A small contrastive image-text model, trained from scratch.
Model: 10.7M parameters, 32-pixel images, encoder norm rmsnorm, encoder activation gelu, encoder patch size [2, 2], encoder width 192, text encoder width 256, text encoder layers 6, text encoder norm layernorm, text encoder activation gelu, text encoder moe soft, text encoder num experts 8.
Training: 7200 steps, batches of 128.
Data: trained on small renderings of single solids in any pose, 4.7 epochs.
Rows from block 3 of the image encoder, named by matrix and row number. Rows with one number belong to one neuron. Each number is 200 + 30 x the weight over its row's rms, rounded and kept within 0 to 999. All counts start at 0. After the name is the row's rms in percent of the matrix's.
# fc1: MLP up (encoder.blocks.3.mlp.fc1.weight, 768x192), inputs 0-95
# fc2: MLP down (encoder.blocks.3.mlp.fc2.weight, 192x768, transposed), outputs 0-95
fc1.709,099,219,184,185,213,209,235,244,222,194,196,220,214,235,207,206,222,175,227,143,224,221,204,207,206,196,178,236,183,244,189,187,188,144,181,153,206,196,162,204,217,218,183,223,241,208,174,173,223,228,221,236,173,180,222,209,237,232,197,186,197,217,205,259,181,216,199,192,195,237,147,171,153,159,144,232,184,195,186,212,153,209,263,162,178,205,231,215,211,299,154,207,155,118,193,186,129
fc2.709,088,198,236,148,239,204,180,229,262,185,259,203,181,224,196,203,185,188,211,196,249,205,269,188,194,157,221,227,215,245,167,228,161,227,185,206,188,240,221,153,178,192,253,222,212,217,229,145,190,230,109,224,224,163,152,200,206,199,217,162,150,236,207,184,214,233,227,204,244,207,168,167,196,209,240,231,170,209,193,176,230,149,169,192,180,197,184,180,223,216,209,203,185,220,234,223,226
fc1.710,104,170,245,190,192,214,172,221,237,265,175,216,233,172,206,226,164,190,171,135,142,216,172,100,229,208,168,186,205,243,202,212,209,194,219,177,231,169,165,213,198,207,194,227,144,208,221,203,209,206,186,228,169,203,222,123,179,223,228,220,193,229,202,180,210,238,152,213,235,231,120,203,162,192,219,232,192,202,181,183,235,261,159,205,225,196,222,222,186,195,211,162,183,238,191,168,170
fc2.710,103,194,182,181,199,207,215,176,237,255,186,189,178,182,196,192,153,161,246,159,200,151,202,245,185,200,231,239,210,241,221,160,209,189,214,183,243,181,131,209,220,217,249,156,203,193,223,211,192,150,200,217,160,192,231,213,152,247,147,209,219,117,207,153,232,258,175,212,207,196,188,211,229,235,175,244,247,193,270,171,189,271,249,260,193,209,212,179,190,206,148,176,227,244,208,155,210
fc1.711,098,193,208,179,185,178,192,166,238,177,170,236,131,178,184,158,238,218,201,213,261,229,206,226,216,165,202,197,217,257,199,210,194,218,207,189,270,244,223,169,202,259,189,229,189,181,203,262,217,208,223,211,207,165,167,182,259,162,161,198,177,177,195,219,203,170,178,192,188,175,216,152,178,232,240,238,195,231,206,249,188,200,191,172,217,211,201,232,175,238,185,132,153,227,191,178,201
fc2.711,100,202,162,231,197,140,259,188,163,207,203,233,204,184,202,266,177,231,220,213,208,191,223,172,218,207,238,178,197,258,245,165,202,181,196,243,178,187,172,234,201,193,201,195,180,203,159,212,184,192,226,185,196,187,223,249,210,207,192,195,174,205,230,177,242,224,194,185,204,215,208,202,176,177,227,273,129,143,200,201,183,176,191,222,191,273,156,184,251,223,217,173,167,184,183,213,218
fc1.712,101,156,235,216,192,215,183,170,216,209,261,205,159,196,191,207,194,182,157,196,234,183,194,157,273,203,198,201,150,259,205,199,162,214,244,253,182,232,183,142,169,186,162,193,199,192,193,224,209,197,222,209,283,199,170,166,189,251,208,215,197,171,235,154,188,178,196,219,201,196,182,224,175,200,231,240,191,265,199,182,199,190,224,210,247,249,221,145,177,163,205,180,170,238,170,261,154
fc2.712,110,254,173,256,196,240,168,225,188,229,115,196,141,197,199,194,170,224,171,202,221,180,211,189,243,176,218,201,209,183,182,170,177,219,226,202,168,163,195,164,220,201,206,228,256,261,200,198,217,175,206,142,254,167,203,186,241,189,176,203,215,189,133,169,183,190,174,195,200,187,200,246,201,184,179,232,167,163,208,229,208,191,227,191,225,191,194,211,166,242,242,271,147,199,155,202,178
fc1.713,110,155,187,187,211,249,177,237,213,215,240,203,204,198,191,161,181,192,162,174,207,233,214,193,170,283,182,195,247,226,159,223,227,211,210,173,215,235,176,199,260,184,203,190,174,175,225,154,206,217,166,202,219,172,192,187,157,259,90,217,167,205,162,183,214,140,222,214,212,159,198,279,215,210,206,230,204,244,192,200,191,183,216,198,166,200,204,297,203,206,187,232,215,194,170,267,214
fc2.713,109,152,187,230,209,248,224,209,174,232,274,211,244,168,200,252,200,161,209,250,183,145,178,199,157,160,227,194,157,170,249,197,239,130,182,218,172,184,214,216,143,217,214,186,193,227,197,235,182,253,186,181,197,228,182,166,175,207,197,202,216,214,223,208,230,202,235,190,228,153,147,204,184,172,195,140,195,202,165,192,165,198,165,247,225,193,183,219,171,190,175,235,165,214,207,201,222
fc1.714,103,186,191,221,245,194,206,199,224,202,158,182,164,222,149,215,242,219,149,211,239,213,133,167,197,179,211,199,222,209,163,203,171,212,228,165,199,207,171,186,192,239,207,244,193,205,204,185,193,221,162,171,221,208,211,235,222,245,185,222,233,207,251,193,228,159,171,234,203,238,217,242,186,268,181,253,201,178,215,192,213,185,234,188,198,198,206,182,257,212,194,172,177,194,198,182,180
fc2.714,104,148,187,241,201,265,236,195,164,229,186,221,226,184,221,249,189,226,210,182,153,127,159,149,193,203,192,169,190,191,217,200,236,171,239,225,244,143,224,214,169,276,197,234,185,236,239,241,221,226,196,169,214,225,238,205,204,140,225,182,183,156,220,217,191,209,139,193,193,206,152,227,206,148,169,165,224,195,229,204,221,195,179,219,228,206,185,136,162,246,188,212,217,184,202,176,183
fc1.715,104,201,155,257,213,218,190,213,206,263,212,241,134,208,189,230,204,215,189,234,188,185,177,182,225,182,198,203,162,228,241,215,189,138,175,166,228,219,214,153,208,232,221,204,223,217,117,161,207,200,192,185,155,187,204,185,216,186,209,251,236,224,232,218,178,207,240,187,205,196,154,209,251,170,163,201,203,215,185,172,152,192,161,222,157,170,197,222,198,211,180,180,202,201,168,267,165
fc2.715,097,200,198,169,173,165,221,178,136,216,228,198,213,191,204,234,209,208,190,183,201,192,173,230,218,212,151,154,203,217,225,174,194,215,142,197,191,137,181,227,143,232,199,186,231,180,275,219,212,203,235,180,210,219,245,161,228,199,252,200,241,221,308,166,176,164,146,230,198,205,205,201,183,190,197,225,215,186,232,182,208,258,206,149,199,194,232,201,184,157,215,129,202,221,244,190,189
fc1.716,098,252,197,176,227,178,209,194,193,235,177,213,196,169,237,182,137,165,201,165,156,221,180,178,193,186,132,248,197,219,165,181,152,107,197,217,215,292,231,220,213,214,190,233,235,166,203,201,173,199,206,250,166,182,204,219,191,220,218,204,226,228,211,152,229,169,216,260,171,232,181,187,164,213,252,226,157,189,183,177,202,195,207,184,164,204,180,249,160,193,208,239,215,226,180,224,199
fc2.716,095,176,207,158,185,185,216,212,170,174,162,149,179,122,188,183,193,235,213,215,226,150,208,221,254,263,178,222,189,207,152,203,152,210,231,206,187,242,226,174,178,150,173,198,220,193,193,164,248,151,182,193,196,167,138,219,159,197,152,219,175,266,230,207,186,254,246,184,192,225,169,203,230,186,230,195,218,183,231,262,182,225,181,175,203,247,193,206,153,172,194,216,206,250,192,213,231
fc1.717,094,194,160,200,155,225,236,230,183,205,214,197,155,229,177,195,161,215,224,175,226,181,184,219,274,222,210,181,163,242,160,200,156,207,180,181,244,173,200,240,207,168,194,173,234,207,233,160,177,216,180,201,198,194,198,215,122,185,206,241,145,189,251,159,180,192,214,188,204,158,150,246,246,228,212,209,237,263,193,228,216,195,186,217,201,176,193,170,208,181,173,146,132,199,194,231,209
fc2.717,095,214,188,193,205,221,267,224,138,243,253,219,193,170,221,174,153,189,196,209,182,199,192,172,164,182,226,169,167,204,188,159,150,146,202,174,167,178,182,162,175,215,229,135,196,146,152,213,135,176,208,211,198,188,194,200,152,172,204,239,146,197,171,130,176,201,183,192,223,177,179,204,203,200,196,241,211,243,199,246,196,251,170,221,228,184,210,191,192,153,192,213,205,215,217,209,213
fc1.718,098,230,194,203,232,244,194,220,212,233,215,167,193,151,227,197,164,189,225,215,189,258,139,181,189,150,175,158,223,193,230,182,231,178,220,236,230,190,206,153,207,126,181,197,239,208,176,205,194,229,193,214,192,231,168,204,190,98,178,207,234,189,191,133,206,168,220,148,195,165,194,235,211,137,206,225,297,202,178,195,203,195,212,237,218,213,169,203,180,221,184,234,227,119,197,214,195
fc2.718,102,217,177,202,180,198,157,170,235,202,180,190,271,246,282,217,203,234,241,204,209,205,189,241,173,199,198,191,169,158,203,219,151,210,222,230,187,171,118,187,176,197,197,232,175,224,186,202,168,193,212,237,215,218,232,180,195,175,212,189,212,241,193,176,225,158,185,183,117,186,151,203,213,159,200,236,171,197,180,181,181,200,205,215,195,177,219,225,195,210,145,194,147,219,255,231,188
fc1.719,098,228,205,149,196,156,228,236,210,204,150,206,146,199,165,190,180,240,195,205,241,175,217,206,181,165,206,204,182,266,243,230,185,215,119,189,214,197,220,145,147,170,170,255,219,247,208,180,268,186,225,166,151,152,201,180,210,178,172,188,181,199,223,224,171,265,248,209,191,226,183,144,185,233,230,202,236,180,230,217,195,192,204,219,135,208,187,137,154,177,197,235,189,187,204,198,208
fc2.719,092,209,180,140,181,179,220,181,202,262,192,207,236,189,173,210,180,213,212,218,189,187,249,206,134,196,234,182,225,236,218,197,201,240,207,199,170,154,182,222,184,152,175,176,161,169,220,216,214,207,184,159,190,169,177,162,153,213,173,158,214,214,217,232,211,294,252,202,176,292,192,191,180,152,185,161,252,194,228,155,180,212,237,198,201,243,223,197,234,196,197,200,174,250,215,171,208
fc1.720,097,196,173,179,242,245,219,231,174,215,199,235,224,204,176,147,175,232,193,241,205,220,211,124,204,166,164,150,233,198,161,205,171,216,137,146,184,236,182,224,221,183,214,181,175,196,182,179,209,195,243,191,231,170,169,211,172,209,182,217,201,225,222,221,175,254,202,141,183,164,176,205,171,238,223,217,249,221,193,246,122,240,203,224,236,246,139,166,186,210,226,213,211,261,170,214,242
fc2.720,097,169,219,203,230,200,209,184,209,173,185,243,219,238,227,150,191,181,244,172,210,189,214,191,222,250,224,251,220,151,191,214,206,236,190,174,196,217,171,205,148,210,237,170,191,162,199,179,173,203,209,221,197,244,241,175,228,198,193,195,197,182,211,160,144,245,217,178,164,208,179,204,231,218,236,253,183,207,253,155,202,195,209,217,161,196,180,187,232,199,185,218,206,180,233,204,183
fc1.721,103,154,228,134,214,150,153,178,172,195,233,174,198,214,233,197,142,178,235,178,169,212,169,207,163,170,224,241,206,217,217,207,242,161,176,149,229,231,202,142,216,158,228,161,190,221,239,201,217,251,116,145,188,209,215,185,223,165,196,215,181,169,171,157,210,181,256,209,168,200,165,205,177,242,201,188,203,236,226,220,203,191,175,236,187,146,233,225,257,236,170,150,143,200,238,247,190
fc2.721,105,166,200,207,163,206,236,180,164,220,218,207,187,236,205,142,225,215,250,206,162,144,175,204,204,239,235,222,187,208,162,199,228,164,211,159,176,203,176,173,165,207,186,190,169,171,257,186,191,180,159,179,222,145,229,203,201,193,209,188,139,181,204,214,215,176,227,174,221,200,204,203,154,180,176,224,184,176,240,173,238,265,225,186,198,157,262,248,197,198,187,197,219,206,250,168,206
fc1.722,096,201,224,208,203,199,170,235,142,196,214,253,140,221,200,220,177,186,228,195,173,200,224,183,205,240,218,186,208,174,178,234,210,263,214,178,168,247,172,228,208,152,167,256,179,211,165,186,202,248,198,206,225,180,231,253,171,202,186,220,195,210,189,222,219,158,233,183,250,196,201,170,232,176,198,237,168,167,211,244,202,165,177,183,168,234,139,184,252,199,206,232,205,226,186,194,215
fc2.722,083,167,194,155,177,223,203,238,214,199,235,231,213,185,216,247,194,174,243,177,186,261,169,199,193,173,234,136,232,195,207,178,226,262,192,198,235,229,225,233,219,231,201,209,284,207,211,259,137,171,200,245,189,196,256,197,152,151,212,213,174,203,181,201,187,216,159,202,216,201,210,215,165,198,150,204,231,181,144,197,153,197,227,223,209,224,195,228,210,161,184,204,204,199,208,188,140
fc1.723,095,228,165,192,140,234,215,171,185,204,156,161,196,172,213,190,170,188,177,176,177,167,188,220,176,181,135,241,215,184,214,189,239,199,171,169,218,204,161,212,238,140,164,211,196,193,225,195,177,192,241,247,216,208,172,122,213,203,205,204,151,187,228,248,208,239,214,183,232,193,184,203,182,215,252,209,203,175,197,172,250,172,178,208,214,176,190,156,262,165,146,183,204,197,181,219,248
fc2.723,081,219,146,213,193,202,203,198,223,190,240,209,261,149,179,233,234,223,263,150,187,211,155,209,187,216,209,254,172,223,188,215,159,193,228,184,170,198,151,200,174,164,195,293,200,229,193,227,152,191,197,219,190,188,173,171,215,209,233,193,204,172,130,184,153,161,188,203,211,179,150,214,271,214,227,142,174,168,220,133,187,168,181,189,220,187,210,241,189,229,228,233,197,189,223,186,165
fc1.724,099,113,216,187,223,221,174,225,232,200,161,227,211,206,217,198,186,204,230,204,246,262,192,222,206,203,187,215,172,263,191,185,242,178,186,161,252,217,196,231,196,180,190,177,255,266,188,152,215,202,174,226,209,218,154,231,227,231,124,177,165,259,222,238,176,166,204,179,215,154,239,269,197,193,221,175,272,209,240,205,183,178,177,154,262,196,136,234,199,237,196,202,228,204,152,236,209
fc2.724,092,210,196,240,230,164,182,180,225,202,223,196,201,211,197,206,196,168,174,238,197,230,256,230,190,192,210,216,224,210,161,210,226,179,228,228,168,179,218,173,177,166,179,159,185,144,220,230,163,202,176,165,223,211,153,238,184,225,174,209,198,158,244,239,201,192,235,182,224,190,219,184,244,82,228,188,269,157,211,222,215,164,209,203,182,256,170,240,258,187,238,195,167,209,190,181,258